{
  "arch": "conformer",
  "dataset": "single English command words and digits, spoken by a formant synthesiser in many voices",
  "input": "log_mel",
  "vocab_size": 28,
  "activation": "swiglu",
  "beta1": 0.8,
  "magnitude_pruning": 0.7
}
Rows from block 3 of a small CTC audio transcriber, named by matrix and row number. Rows with one number belong to one neuron. Each number is 50 + 15 x the weight over its row's rms, rounded and kept within 0 to 99. All counts start at 0.
Before each neuron's rows are labels from the 100 clips, of 14976, where the neuron reaches its largest size: "loudest" is the band of the loudest frequency at the time of the peak; "top examples" is what is common among them. Only what is clearly more common there than usual is listed. The data: single English command words and digits, spoken by a formant synthesiser in many voices. In brackets: how many of the 100.
# gate: first MLP gate (model.blocks.3.ff1.gate.weight, 512x192), inputs 0-191
# fc1: first MLP up (model.blocks.3.ff1.fc1.weight, 512x192), inputs 0-191
# fc2: first MLP down (model.blocks.3.ff1.fc2.weight, 192x512, transposed), outputs 0-191

loudest: 250 to 500 Hz (53)
top examples: /l/ (72); /ə/ (66); /oʊ/ (54); /h/ (52)
gate.359:32 50 76 17 32 50 50 50 80 11 50 31 63 50 60 50 65 50 28 47 20 50 50 78 50 50 29 50 50 50 34 50 50 50 50 50 50 50 50 58 74 50 50 50 50 50 50 50 50 73 50 50 50 15 38 50 50 50 27 50 50 66 50 50 50 28 50 50 65 50 50 50 91 16 37 50 50 50 50 50 50 50 95 50 50 50 62 42 74 50 19 27 50 50 50 50 61 50 50 68 50 68 95 50 50 33 97 50 50 50 50 50 50 57 50 50 50 09 98 50 50 83 24 50 45 54 44 50 69 50 50 50 27 50 50 50 50 04 50 31 36 50 25 53 13 44 50 50 60 84 50 50 65 50 50 50 50 50 70 50 50 50 50 53 28 50 50 34 50 61 50 33 62 50 50 50 50 10 50 50 63 57 27 50 50 50 81 50 50 50 50 50
fc1.359:05 50 50 50 85 50 81 50 24 20 50 26 50 78 50 50 50 57 50 50 50 50 63 50 30 50 65 50 50 60 50 50 28 50 50 66 36 27 82 19 33 50 22 50 50 50 50 77 66 50 37 50 50 50 70 50 50 50 50 50 31 20 50 50 50 91 50 50 50 50 50 25 50 50 50 50 50 50 50 50 50 50 50 50 18 50 73 50 77 50 50 50 50 36 50 83 50 50 50 44 50 70 34 45 57 79 63 17 50 72 50 50 50 81 36 50 50 50 20 50 50 74 50 50 50 34 50 67 50 50 50 66 50 28 50 82 50 64 50 45 50 50 50 12 50 50 77 73 18 74 16 50 50 79 50 50 50 56 27 77 50 50 68 50 92 34 50 12 52 49 50 33 60 46 50 50 50 45 50 36 50 50 36 84 50 49 50 50 50 50 50 50
fc2.359:50 79 50 50 86 56 50 50 50 32 50 71 50 50 13 50 50 35 50 50 50 50 58 07 50 50 30 50 50 39 50 50 99 34 50 50 78 61 77 53 50 50 50 50 70 50 50 50 50 50 50 50 50 10 50 25 31 31 45 65 61 63 50 50 27 29 50 55 50 50 50 50 57 50 69 65 69 82 50 50 14 50 79 50 50 22 50 50 50 50 61 36 50 50 76 42 50 75 50 50 50 50 50 50 50 50 84 50 63 50 50 77 55 63 50 50 50 50 50 50 15 50 58 10 36 69 50 50 38 50 59 50 50 91 06 50 50 41 52 72 50 50 49 50 72 50 35 50 50 17 50 71 32 50 77 22 66 50 46 50 50 50 20 50 50 86 50 50 50 50 50 37 50 43 25 50 50 50 28 47 50 50 50 35 50 50 63 50 50 50 50 50

loudest: 1000 to 2000 Hz (29)
top examples: /t/ (63); /aɪ/ (61); /ɹ/ (50); word: right (49)
gate.446:50 50 77 50 50 50 50 50 50 50 50 50 50 50 00 50 50 50 50 50 50 50 50 61 50 92 50 50 50 50 50 54 50 23 50 22 23 50 50 50 50 50 50 50 50 50 50 50 50 50 50 50 50 50 50 13 00 50 50 50 50 46 50 05 23 50 50 50 50 50 50 50 36 50 50 41 50 50 50 50 50 40 50 50 50 50 50 50 50 50 00 27 50 50 50 50 50 83 50 50 43 50 50 50 62 50 50 50 78 50 50 50 18 50 50 50 50 67 50 50 86 50 50 50 50 50 50 50 50 50 50 50 50 50 50 50 19 17 50 15 50 50 50 24 82 50 50 50 50 50 59 50 50 50 50 50 50 50 50 50 50 88 50 50 50 50 99 50 18 50 23 39 62 50 50 50 76 50 50 50 50 50 50 50 50 50 50 50 50 99 50 50
fc1.446:00 50 50 50 50 50 79 50 50 50 50 20 50 50 50 50 50 50 50 96 47 50 50 50 50 50 50 50 50 50 65 50 35 50 50 50 50 50 50 50 50 50 54 50 41 50 50 50 50 50 59 50 99 24 50 50 99 29 63 50 41 72 50 50 50 93 72 07 50 50 00 50 77 50 50 48 50 50 50 50 50 50 50 50 50 50 50 50 50 50 83 50 50 50 50 25 50 50 50 50 50 50 50 21 50 00 50 42 23 50 50 19 48 50 50 50 50 54 50 50 50 59 91 50 50 50 50 50 50 50 41 50 50 50 50 45 74 50 50 50 23 59 50 50 50 50 50 50 50 50 50 50 50 50 50 50 50 50 50 50 50 50 50 50 50 50 00 50 99 50 50 92 50 50 50 50 50 50 50 50 50 50 50 50 50 50 50 50 45 50 68 32
fc2.446:50 50 50 50 30 50 50 50 50 50 99 50 50 50 50 50 50 50 50 50 50 67 50 84 50 50 50 50 50 50 99 50 50 50 50 50 50 50 50 50 50 50 50 50 26 50 50 50 50 50 50 50 50 50 50 50 00 50 50 50 50 50 50 50 50 36 50 50 50 50 50 50 50 50 50 17 50 50 39 80 50 50 50 50 50 50 50 50 50 50 50 50 50 48 50 50 59 50 50 50 16 50 50 50 50 50 44 50 50 50 50 50 50 50 90 50 50 50 50 50 50 50 50 50 50 50 50 50 50 50 50 65 50 19 19 50 50 50 50 50 50 50 50 00 50 29 50 50 50 22 50 50 50 50 50 50 50 66 50 50 50 50 77 00 50 50 50 50 50 50 00 50 50 50 50 75 50 50 46 50 00 50 50 50 50 00 50 50 50 50 59 50

loudest: 2000 to 4000 Hz (56)
top examples: /k/ (77); /s/ (73); /t/ (46); word: next (31)
gate.309:37 50 50 31 50 33 50 50 50 50 89 50 50 75 50 50 50 50 50 50 85 50 50 50 99 19 50 89 75 24 50 50 50 50 25 50 67 50 50 50 50 50 50 50 50 50 99 50 27 50 50 70 50 50 50 71 23 50 84 50 50 55 50 50 50 50 50 56 20 50 50 50 50 50 50 50 50 50 50 61 39 50 50 50 70 50 50 40 50 99 50 50 20 60 50 50 50 71 50 30 50 50 21 50 50 50 36 61 50 50 50 99 27 50 84 71 50 50 50 50 50 50 31 50 74 50 50 50 50 50 50 50 50 50 50 42 50 50 50 41 50 23 78 50 81 50 27 66 50 50 80 50 25 50 50 50 50 24 43 76 50 50 50 78 50 50 74 34 50 50 50 50 50 50 29 81 72 50 19 50 21 23 50 50 50 50 50 50 50 50 37 50
fc1.309:50 50 50 50 82 64 50 03 50 50 50 50 50 50 85 32 50 38 50 50 76 50 50 50 50 40 50 99 50 50 37 50 81 50 50 79 50 80 50 50 50 50 63 50 50 50 43 69 50 63 12 50 16 76 21 27 63 50 50 27 50 50 50 79 34 50 71 50 50 50 50 78 50 52 50 50 50 50 38 50 50 50 50 50 50 31 61 63 02 50 65 65 64 60 50 33 50 50 30 50 50 50 50 32 50 75 50 50 38 50 50 50 50 50 50 50 50 50 50 50 50 50 80 50 50 50 75 50 50 50 86 61 50 50 18 15 50 50 50 50 50 19 50 50 64 92 50 50 39 50 50 50 50 65 50 06 50 38 50 50 20 50 38 81 62 50 51 71 50 71 50 50 50 50 50 27 50 65 50 11 57 50 50 50 50 55 50 50 50 50 15 50
fc2.309:50 35 31 50 84 04 50 50 50 50 95 50 50 69 24 50 42 50 14 50 54 50 29 50 50 50 50 81 50 69 50 71 87 81 53 50 50 50 38 50 78 50 40 27 50 50 50 87 50 50 50 69 50 50 50 01 50 50 50 50 75 50 50 08 78 50 50 50 50 20 50 50 50 50 50 50 53 50 50 32 50 50 50 50 18 27 50 27 28 50 50 50 50 50 50 70 50 50 46 45 58 50 50 50 91 50 50 31 50 50 50 50 50 21 50 50 50 50 64 50 50 38 50 50 50 50 50 84 50 76 50 86 15 50 50 50 30 67 50 50 77 50 50 50 50 50 79 50 50 50 50 50 50 35 50 00 50 50 50 50 58 50 50 13 50 50 75 50 50 72 50 50 50 50 50 50 50 33 50 47 50 50 50 50 50 50 50 50 50 50 50 64

loudest: 1000 to 2000 Hz (25)
top examples: /p/ (74); /ɹ/ (57); /ɪ/ (48); /i/ (44)
gate.130:50 50 50 50 87 00 50 50 50 50 50 52 50 50 50 50 50 50 50 27 61 50 50 50 38 82 50 50 50 50 50 50 66 50 50 50 97 50 50 50 50 75 50 75 45 50 06 50 50 50 50 06 50 29 50 50 50 50 05 50 50 50 50 50 46 50 83 50 50 50 50 50 50 50 11 50 50 50 12 50 50 50 50 50 50 50 76 50 50 50 37 50 50 50 50 45 60 25 50 50 50 50 50 50 50 50 50 50 33 48 50 50 15 50 50 94 24 55 65 50 50 45 50 76 50 03 50 50 99 50 77 50 50 50 50 50 50 50 50 50 86 45 74 50 50 61 50 21 50 50 28 50 10 50 18 50 50 50 50 28 50 80 50 50 50 50 50 50 50 50 50 50 50 50 50 50 50 43 50 37 68 50 50 38 50 50 50 50 50 50 23 50
fc1.130:50 50 50 50 50 50 41 50 50 50 00 50 50 99 50 50 50 50 33 50 50 50 50 50 50 50 62 50 82 50 50 50 50 50 50 50 50 50 66 50 50 50 50 86 50 50 63 50 28 50 50 50 50 50 99 20 50 50 46 50 46 50 50 50 50 86 50 94 50 50 50 50 50 50 50 72 24 50 35 50 50 50 50 99 55 77 90 50 66 50 26 50 63 50 50 50 28 50 50 34 50 50 25 50 50 15 50 50 50 50 50 50 25 50 50 78 50 50 50 50 50 30 50 36 50 50 87 50 50 68 59 50 50 78 50 50 50 50 50 72 50 50 50 00 35 50 50 50 50 50 50 50 50 50 50 47 50 28 50 81 50 50 51 50 50 50 25 54 35 50 55 37 50 50 50 50 50 50 50 50 50 50 50 50 50 50 50 50 50 50 50 50
fc2.130:50 50 50 50 50 50 30 50 50 50 19 50 50 50 50 50 50 50 50 50 50 50 38 50 50 80 79 71 86 50 50 02 99 61 50 84 50 50 49 87 50 50 50 50 20 34 50 50 50 06 50 50 50 11 50 31 28 50 50 50 50 50 50 89 50 50 37 50 50 50 25 50 30 50 50 50 50 50 50 50 50 50 50 50 43 50 50 22 50 46 50 21 50 51 35 50 50 50 31 16 50 50 58 08 35 83 50 50 50 50 26 50 50 50 50 35 50 78 57 96 50 50 50 02 50 23 50 64 50 50 50 50 65 50 50 50 50 50 68 50 63 63 50 50 50 50 50 50 50 32 50 50 50 50 62 46 50 50 70 50 50 50 50 59 25 50 50 50 84 50 50 50 50 50 50 80 99 50 27 50 50 50 50 50 50 50 50 13 50 50 50 50

loudest: 2000 to 4000 Hz (57)
top examples: /dʒ/ (58); /tʃ/ (58); /eɪ/ (58); word: change (58)
gate.183:50 50 50 50 50 50 61 50 50 50 50 56 50 50 31 25 50 83 50 50 80 24 50 50 74 67 49 50 50 69 90 50 50 50 50 45 50 64 50 50 77 34 38 50 50 85 50 70 50 50 65 50 84 50 50 74 50 50 66 18 50 50 50 28 50 50 50 50 27 25 71 50 50 50 50 41 70 40 25 50 50 57 70 07 18 33 50 52 72 50 50 50 50 50 50 50 50 50 50 50 50 50 50 50 74 90 50 50 34 20 56 63 47 19 50 15 50 50 29 50 73 50 50 63 25 50 22 50 50 71 50 50 50 25 50 85 50 44 50 48 50 86 50 50 50 50 73 50 33 50 32 50 50 50 50 18 50 50 50 82 33 52 50 29 48 11 50 39 50 50 74 50 50 34 00 50 39 34 36 69 50 63 50 50 50 50 50 41 50 58 22 50
fc1.183:50 27 74 50 50 50 21 50 50 50 50 81 50 50 34 50 23 68 50 13 91 50 50 50 50 74 21 50 50 50 50 50 50 36 50 27 50 34 74 64 28 50 50 50 46 94 08 64 50 50 50 11 83 50 50 77 24 50 29 50 36 33 50 50 50 50 40 50 50 50 50 50 13 50 60 50 50 79 50 50 50 82 50 32 33 77 50 50 50 50 37 29 50 64 50 71 75 55 50 50 50 50 50 50 50 50 50 86 21 50 16 50 73 50 50 30 50 78 50 50 50 50 50 50 50 50 50 50 81 50 50 50 74 50 50 50 19 20 85 50 50 50 50 13 50 30 50 50 26 50 50 91 50 50 42 50 50 50 50 50 50 50 50 47 50 28 50 50 70 66 50 50 50 50 50 50 50 08 50 50 50 50 50 50 50 50 50 50 50 50 50 50
fc2.183:50 30 50 69 50 50 99 50 50 50 82 43 31 50 49 26 63 50 50 40 50 34 50 44 33 50 50 30 69 83 36 50 50 50 50 50 88 50 67 50 79 50 50 50 50 50 69 50 50 50 50 50 50 50 50 17 62 00 70 23 50 43 67 50 50 50 20 50 71 50 56 50 86 50 34 50 50 50 50 14 82 21 40 50 50 33 50 50 28 50 50 50 50 50 50 50 50 50 50 50 50 50 36 50 71 50 50 50 38 33 84 43 50 50 50 50 99 50 50 35 50 50 56 50 50 50 50 50 50 50 33 33 23 65 50 50 53 50 50 50 50 50 50 50 50 50 66 50 50 50 58 55 50 50 50 02 50 50 50 50 12 50 50 50 50 43 50 99 50 50 85 76 66 50 50 50 50 20 45 36 50 50 34 50 86 60 50 21 51 50 50 50

loudest: 2000 to 4000 Hz (27)
top examples: reverberation (87); /k/ (61); /æ/ (58); /b/ (57)
gate.304:50 86 50 50 89 50 32 10 81 99 49 50 76 50 50 50 50 50 50 50 50 47 50 50 50 50 50 50 53 50 50 50 50 50 30 45 50 50 27 91 14 88 68 50 49 50 50 50 50 34 50 50 49 50 38 50 71 50 77 38 50 68 50 50 31 23 50 22 28 31 50 50 50 50 94 50 50 50 50 32 47 35 67 50 35 50 50 50 50 50 50 50 50 69 50 25 84 50 50 50 50 50 50 49 50 16 50 50 50 50 50 50 50 50 37 50 50 50 50 50 28 50 50 20 50 76 50 50 65 50 50 50 84 50 14 20 23 50 50 50 50 50 50 96 19 37 50 50 50 50 50 91 28 50 50 50 50 23 82 50 50 50 50 50 18 50 50 50 50 50 60 50 50 50 50 50 79 64 50 50 50 55 21 50 50 50 62 50 50 50 70 50
fc1.304:50 50 50 50 27 50 74 69 50 50 40 50 50 50 02 50 89 50 50 50 12 50 50 50 76 22 86 32 40 50 50 50 42 50 50 24 50 50 78 20 86 21 50 50 50 50 23 50 50 29 50 70 78 50 81 50 50 50 17 50 50 50 50 24 81 50 49 39 50 50 50 09 50 64 50 50 50 50 50 50 50 50 50 69 50 50 50 50 50 52 50 64 50 50 37 73 30 50 50 50 50 17 50 50 66 50 50 36 50 40 50 29 50 50 50 50 70 68 50 50 50 50 50 70 71 33 36 50 50 65 32 50 36 50 69 96 36 84 63 50 50 50 50 75 50 50 74 50 50 50 50 50 50 62 33 50 50 90 50 59 50 50 84 50 50 50 35 50 50 50 35 50 50 50 50 19 00 50 50 50 35 74 50 50 46 50 50 50 50 50 50 74
fc2.304:50 50 81 50 50 50 72 50 19 10 50 80 50 50 50 50 76 50 24 50 50 50 50 50 50 56 50 36 50 00 41 44 50 50 55 39 50 81 85 50 17 50 30 50 31 50 16 50 57 50 53 50 43 50 50 15 50 29 50 80 50 50 50 83 44 50 42 50 50 78 50 50 50 50 50 21 50 22 50 50 77 72 50 89 50 50 50 50 50 50 51 50 42 50 50 50 50 50 50 62 50 50 50 50 50 50 50 50 50 81 50 50 50 50 50 37 30 50 50 50 37 41 50 60 50 50 50 68 50 50 30 22 50 82 50 50 88 24 50 55 52 72 37 50 50 81 50 50 50 50 64 64 50 50 50 90 62 50 53 48 50 50 50 71 18 50 50 50 49 61 81 50 76 50 24 50 50 50 77 87 50 50 50 50 84 37 50 50 50 50 50 13

loudest: 250 to 500 Hz (48)
top examples: /ɪ/ (71); /z/ (67); /oʊ/ (66); /ɹ/ (66)
gate.40:50 50 66 50 50 50 50 50 50 50 11 50 50 50 63 28 50 50 50 50 50 50 50 50 50 11 50 50 50 50 50 30 21 50 70 50 50 50 50 50 50 50 50 50 14 50 28 31 50 50 41 50 50 06 74 50 50 50 50 50 50 50 50 50 50 50 50 99 50 50 32 50 50 50 50 50 50 50 50 49 46 50 50 50 66 50 89 50 50 50 11 50 71 17 50 50 33 74 50 34 50 50 50 50 99 63 50 50 93 50 50 50 28 86 87 50 50 50 50 29 50 50 50 50 50 29 94 50 75 50 50 50 99 50 50 50 50 50 32 50 50 21 50 50 50 58 68 50 50 35 50 50 50 50 50 50 50 50 07 50 50 50 50 50 50 00 50 50 45 50 58 34 50 50 50 50 50 50 50 50 11 50 50 50 50 50 50 50 50 50 50 50
fc1.40:50 50 50 50 50 50 50 50 91 50 18 70 20 50 18 50 50 50 50 50 50 50 50 50 88 50 60 50 50 50 81 50 50 50 50 50 50 50 50 50 50 50 50 57 70 42 67 50 91 50 99 50 50 50 62 50 21 50 50 50 50 50 50 50 50 50 50 50 50 50 50 50 64 50 50 42 50 50 50 50 57 79 50 53 50 50 50 50 39 25 50 27 50 50 50 50 68 50 34 50 00 50 50 98 50 86 50 50 50 50 50 50 08 50 50 45 99 50 50 50 50 78 70 50 48 80 05 65 50 50 50 50 24 40 81 50 50 50 42 50 50 50 50 50 50 50 50 83 50 50 38 50 66 50 50 50 50 50 50 50 50 50 50 50 35 50 80 07 50 73 50 72 50 50 23 50 50 50 38 50 21 50 50 50 50 50 50 50 50 50 50 50
fc2.40:05 50 50 50 37 50 99 50 50 50 71 50 50 50 50 50 50 38 50 50 50 50 37 50 34 50 50 00 50 64 40 50 50 50 50 50 98 50 52 50 82 50 42 50 99 50 78 50 50 50 50 50 50 50 50 50 61 50 50 49 50 50 60 50 78 20 50 30 50 50 50 50 61 57 50 50 50 75 50 00 50 50 50 50 08 67 29 50 50 50 50 50 50 50 39 75 50 50 47 48 50 19 50 50 50 61 25 50 50 50 28 81 71 50 50 73 50 26 50 50 75 50 52 50 65 50 50 50 50 50 50 50 50 50 50 50 50 50 66 04 50 50 52 50 86 50 50 50 50 50 50 50 50 50 50 46 63 50 50 30 50 50 13 50 50 50 02 50 33 50 70 50 50 50 38 50 50 50 50 50 87 50 50 38 50 50 50 66 50 50 50 50

loudest: 2000 to 4000 Hz (30)
top examples: /oʊ/ (37); muffled (low-pass) (35); /f/ (34); white noise (33)
gate.278:32 46 02 89 50 50 50 50 50 39 50 50 50 50 50 50 50 50 50 15 88 50 50 50 79 50 02 50 50 50 73 50 50 50 47 50 50 73 31 50 83 50 81 50 67 34 56 50 50 49 50 50 23 50 50 50 50 50 50 50 24 90 50 50 50 16 15 51 50 39 50 50 50 17 36 50 50 50 50 36 50 50 50 50 50 50 50 81 69 50 50 50 50 50 50 50 99 50 50 93 78 97 50 50 74 50 50 50 50 35 36 37 28 67 50 13 50 50 50 50 50 50 50 95 50 50 50 50 75 50 37 50 50 50 50 50 50 21 50 46 50 30 50 50 50 50 70 50 50 50 50 50 50 59 50 50 50 59 50 50 50 50 50 50 72 50 50 50 50 29 50 50 50 50 59 74 35 23 50 50 50 50 50 22 50 50 50 45 50 50 50 50
fc1.278:50 50 84 50 96 50 50 50 50 50 50 50 52 40 50 50 73 46 50 50 50 50 50 50 52 50 18 50 50 50 50 01 50 04 35 50 50 50 50 50 50 50 50 50 50 50 50 71 50 50 50 50 50 50 53 50 12 93 50 50 50 50 19 58 50 50 82 50 50 50 50 50 70 44 50 50 25 50 50 69 50 50 50 47 50 50 50 55 50 50 50 50 71 50 50 17 50 95 24 50 52 14 00 65 86 50 50 50 50 30 50 74 50 50 50 90 50 50 15 50 31 50 87 28 15 50 50 36 50 18 50 50 50 50 50 50 50 50 50 50 50 66 50 50 50 50 29 73 50 50 50 50 50 50 50 50 50 50 30 50 50 68 50 50 90 50 50 50 25 50 82 50 50 62 50 24 50 50 50 50 50 63 33 27 50 61 50 73 50 50 50 50
fc2.278:50 69 50 66 42 50 50 50 50 50 50 50 50 50 19 50 50 51 50 45 44 50 50 32 24 00 50 50 50 50 50 50 50 50 50 51 50 50 85 50 50 50 17 17 50 23 50 30 50 50 50 65 50 50 50 50 50 50 38 50 50 50 42 28 50 50 50 50 50 50 50 50 50 50 50 50 64 50 50 50 50 50 50 50 50 50 50 99 53 41 48 50 50 50 50 50 39 50 00 50 50 50 50 50 50 82 50 50 50 50 50 50 67 50 50 50 09 84 50 61 63 36 50 50 60 29 46 63 50 75 50 50 50 50 51 50 50 50 50 50 50 92 50 46 50 21 68 99 50 50 50 50 50 50 50 50 50 95 50 77 50 20 50 50 50 50 50 50 49 50 34 50 50 50 50 82 50 13 50 50 50 50 00 50 50 50 65 50 50 50 73 50

loudest: 2000 to 4000 Hz (82)
top examples: /z/ (81); /ɪ/ (81); /j/ (80); /u/ (80)
gate.348:50 50 65 50 50 50 09 30 50 50 50 95 71 50 52 57 50 50 50 50 64 50 50 21 50 50 26 70 50 23 50 00 50 58 50 50 50 50 50 88 11 62 50 50 50 27 50 97 50 50 50 71 50 45 01 50 50 50 80 50 40 40 25 99 50 50 50 50 50 50 50 50 24 50 50 50 50 50 42 20 50 50 50 50 42 50 50 50 50 70 50 46 50 50 29 37 50 50 50 50 50 50 50 50 50 50 50 50 31 50 50 62 50 31 49 70 50 66 77 50 50 27 37 50 79 71 62 50 73 50 50 35 50 59 28 50 50 63 50 50 39 50 34 50 59 50 50 50 59 53 84 85 50 85 50 50 45 29 50 27 50 68 53 69 50 50 31 50 50 52 50 22 50 50 50 50 50 50 50 50 70 60 50 50 50 50 18 48 50 35 50 50
fc1.348:42 50 53 50 32 27 50 50 50 50 50 50 35 50 50 50 50 79 50 50 50 67 50 36 50 50 63 50 32 89 50 50 07 50 50 50 50 50 75 12 50 50 50 50 50 68 43 84 50 50 50 50 50 50 50 50 50 50 43 50 50 50 50 50 50 70 62 50 50 50 50 50 50 50 11 50 50 50 50 50 50 02 80 50 77 50 50 50 50 50 57 50 45 00 71 80 41 50 50 29 58 50 50 65 50 50 50 21 50 50 80 50 77 50 50 50 96 50 50 50 53 50 50 88 50 48 50 50 26 50 62 50 50 50 80 50 50 54 04 50 50 50 68 50 50 39 50 50 50 50 50 12 69 30 50 50 50 50 42 50 50 50 90 50 50 50 86 47 13 50 50 50 83 38 50 11 50 50 93 50 19 50 50 50 50 50 50 50 50 50 50 35
fc2.348:50 68 50 50 50 50 50 50 50 50 27 50 50 50 50 50 50 50 50 50 70 50 50 81 50 50 50 50 50 50 50 50 14 50 50 28 50 50 99 50 50 27 50 50 50 50 50 50 50 39 70 50 50 50 58 50 50 15 50 50 50 50 32 50 45 50 50 50 23 50 50 78 50 50 07 04 50 11 50 50 49 57 50 99 50 22 50 50 50 50 50 50 50 50 50 50 50 77 17 50 50 50 50 50 50 97 50 50 50 50 50 50 50 50 50 24 50 71 50 50 50 50 50 50 50 50 50 50 50 50 50 50 50 93 50 50 46 37 50 50 50 77 50 50 50 80 50 50 50 25 61 32 57 52 50 51 50 50 50 50 50 50 50 92 50 50 50 50 00 50 50 50 50 50 19 50 42 50 50 77 54 43 24 50 55 04 99 50 50 50 50 50

loudest: 250 to 500 Hz (64)
top examples: /oʊ/ (76); /l/ (67); word: lower (29); word: hello (25)
gate.456:50 99 50 15 50 50 50 72 96 50 32 53 50 50 50 54 99 50 21 37 50 50 65 99 50 50 50 13 50 50 50 50 50 50 50 50 50 50 29 50 50 50 50 32 87 50 72 33 50 50 77 50 50 50 50 21 79 50 39 50 17 50 50 50 50 50 50 50 50 50 37 50 50 50 50 50 50 50 50 50 50 50 75 50 50 63 50 03 50 50 32 68 50 50 50 50 50 52 50 35 50 50 81 50 80 50 76 50 50 50 50 50 50 50 50 50 50 45 50 50 92 87 50 50 50 50 50 50 81 50 13 54 50 50 50 50 70 39 50 50 50 45 50 50 50 86 50 50 50 50 81 58 50 50 50 50 50 50 50 50 50 50 50 50 50 25 60 15 50 50 50 50 50 50 50 50 50 50 50 50 71 50 28 50 50 50 50 72 50 50 46 50
fc1.456:50 23 50 70 28 50 50 50 50 50 50 50 50 50 50 50 94 50 50 50 50 50 50 50 50 50 50 50 50 50 50 50 50 17 50 50 61 99 50 35 50 50 50 66 50 50 50 00 50 50 07 50 50 74 28 50 50 50 50 24 88 04 03 50 90 50 70 50 50 50 50 50 50 28 50 66 50 59 50 50 50 50 62 50 50 41 50 50 75 50 50 35 50 37 50 50 11 50 50 40 50 50 50 50 50 27 81 21 50 50 84 50 50 78 13 50 50 50 50 50 50 50 81 50 50 50 50 76 50 44 50 50 50 50 50 50 37 41 57 78 50 50 06 50 50 38 50 99 50 50 50 50 50 50 50 50 50 50 78 50 45 55 50 50 50 50 17 50 50 50 50 50 50 71 43 24 50 50 50 50 50 38 50 50 50 50 50 50 50 59 50 50
fc2.456:59 50 95 50 50 50 50 50 50 83 50 50 50 50 36 76 50 57 50 50 34 50 50 50 50 50 21 62 50 50 22 50 49 50 50 61 50 50 50 50 82 50 50 50 50 50 65 24 50 50 50 50 27 50 50 10 43 37 50 50 50 87 50 50 42 34 50 50 50 50 35 50 66 77 50 50 67 50 50 50 50 15 50 50 31 50 50 50 23 50 50 50 50 75 50 50 14 50 50 97 50 50 50 07 50 50 50 50 96 50 50 50 50 50 50 50 50 50 50 72 50 50 50 33 33 50 50 99 50 50 50 50 50 71 50 50 43 50 50 50 50 50 98 50 58 50 50 50 83 50 50 50 50 50 50 50 50 50 50 50 50 50 03 50 50 50 42 07 50 50 50 50 48 50 00 50 86 50 50 50 44 50 50 37 36 12 74 50 50 50 36 50

loudest: 1000 to 2000 Hz (51)
top examples: /p/ (88); /l/ (78); /eɪ/ (62); word: play (62)
gate.488:50 50 50 50 50 50 50 50 50 50 50 50 50 50 50 50 50 50 43 71 59 60 50 50 50 50 50 31 50 34 50 50 50 80 34 50 50 50 50 50 50 32 90 50 13 50 50 70 50 04 50 50 50 50 50 50 30 50 50 50 26 29 50 50 50 50 50 50 50 50 50 34 00 50 50 50 50 50 65 50 50 50 86 50 50 50 50 37 50 50 75 50 50 42 50 50 50 50 50 61 50 50 50 50 42 50 16 42 76 50 50 50 50 50 50 40 50 50 50 50 50 50 23 50 97 50 50 50 50 70 50 50 22 50 18 50 50 50 50 50 50 29 32 50 86 50 50 14 50 50 50 50 09 50 50 50 50 88 81 77 56 50 50 50 50 78 99 50 14 50 50 26 50 71 10 33 73 90 68 50 50 50 73 33 50 22 29 50 50 50 50 50
fc1.488:50 50 50 79 50 50 50 20 84 50 50 50 50 50 50 72 50 11 50 50 22 50 50 50 29 50 50 58 50 50 50 50 50 50 50 47 50 87 50 53 50 50 50 50 50 60 50 50 50 47 50 78 50 25 50 66 67 15 50 00 50 64 50 50 50 50 50 50 76 50 50 50 50 55 38 66 50 50 50 23 50 50 43 50 50 50 79 50 50 50 50 50 50 50 50 50 50 61 50 50 50 08 50 50 50 50 75 50 50 50 82 43 67 50 50 20 50 50 27 55 50 50 50 50 50 50 58 50 76 50 85 86 24 53 50 50 71 50 80 80 50 50 50 99 50 50 50 50 28 50 33 50 14 50 50 25 50 50 50 48 50 50 50 37 65 50 50 50 50 72 99 50 50 99 50 45 50 50 75 50 50 48 50 58 50 50 50 50 50 50 85 50
fc2.488:86 50 50 50 99 50 50 50 60 19 36 50 50 50 50 50 50 50 50 50 50 50 50 63 50 55 60 50 50 45 50 50 79 50 50 32 50 50 50 33 29 23 50 50 75 50 50 67 50 60 50 50 50 50 50 50 50 50 50 50 61 90 27 18 50 50 50 50 25 11 70 21 75 34 50 21 50 50 50 23 50 77 16 50 50 50 40 50 12 81 50 50 24 29 72 46 50 64 50 50 50 50 50 50 07 11 36 50 50 50 72 72 50 50 50 54 50 50 50 50 50 50 23 93 20 50 50 50 50 50 50 99 50 50 50 50 50 50 50 66 50 30 50 50 50 51 26 50 50 47 50 50 34 50 50 50 50 68 73 50 50 50 50 50 62 50 31 68 50 50 50 46 50 50 31 99 50 40 50 68 50 50 50 50 50 30 50 50 50 50 63 22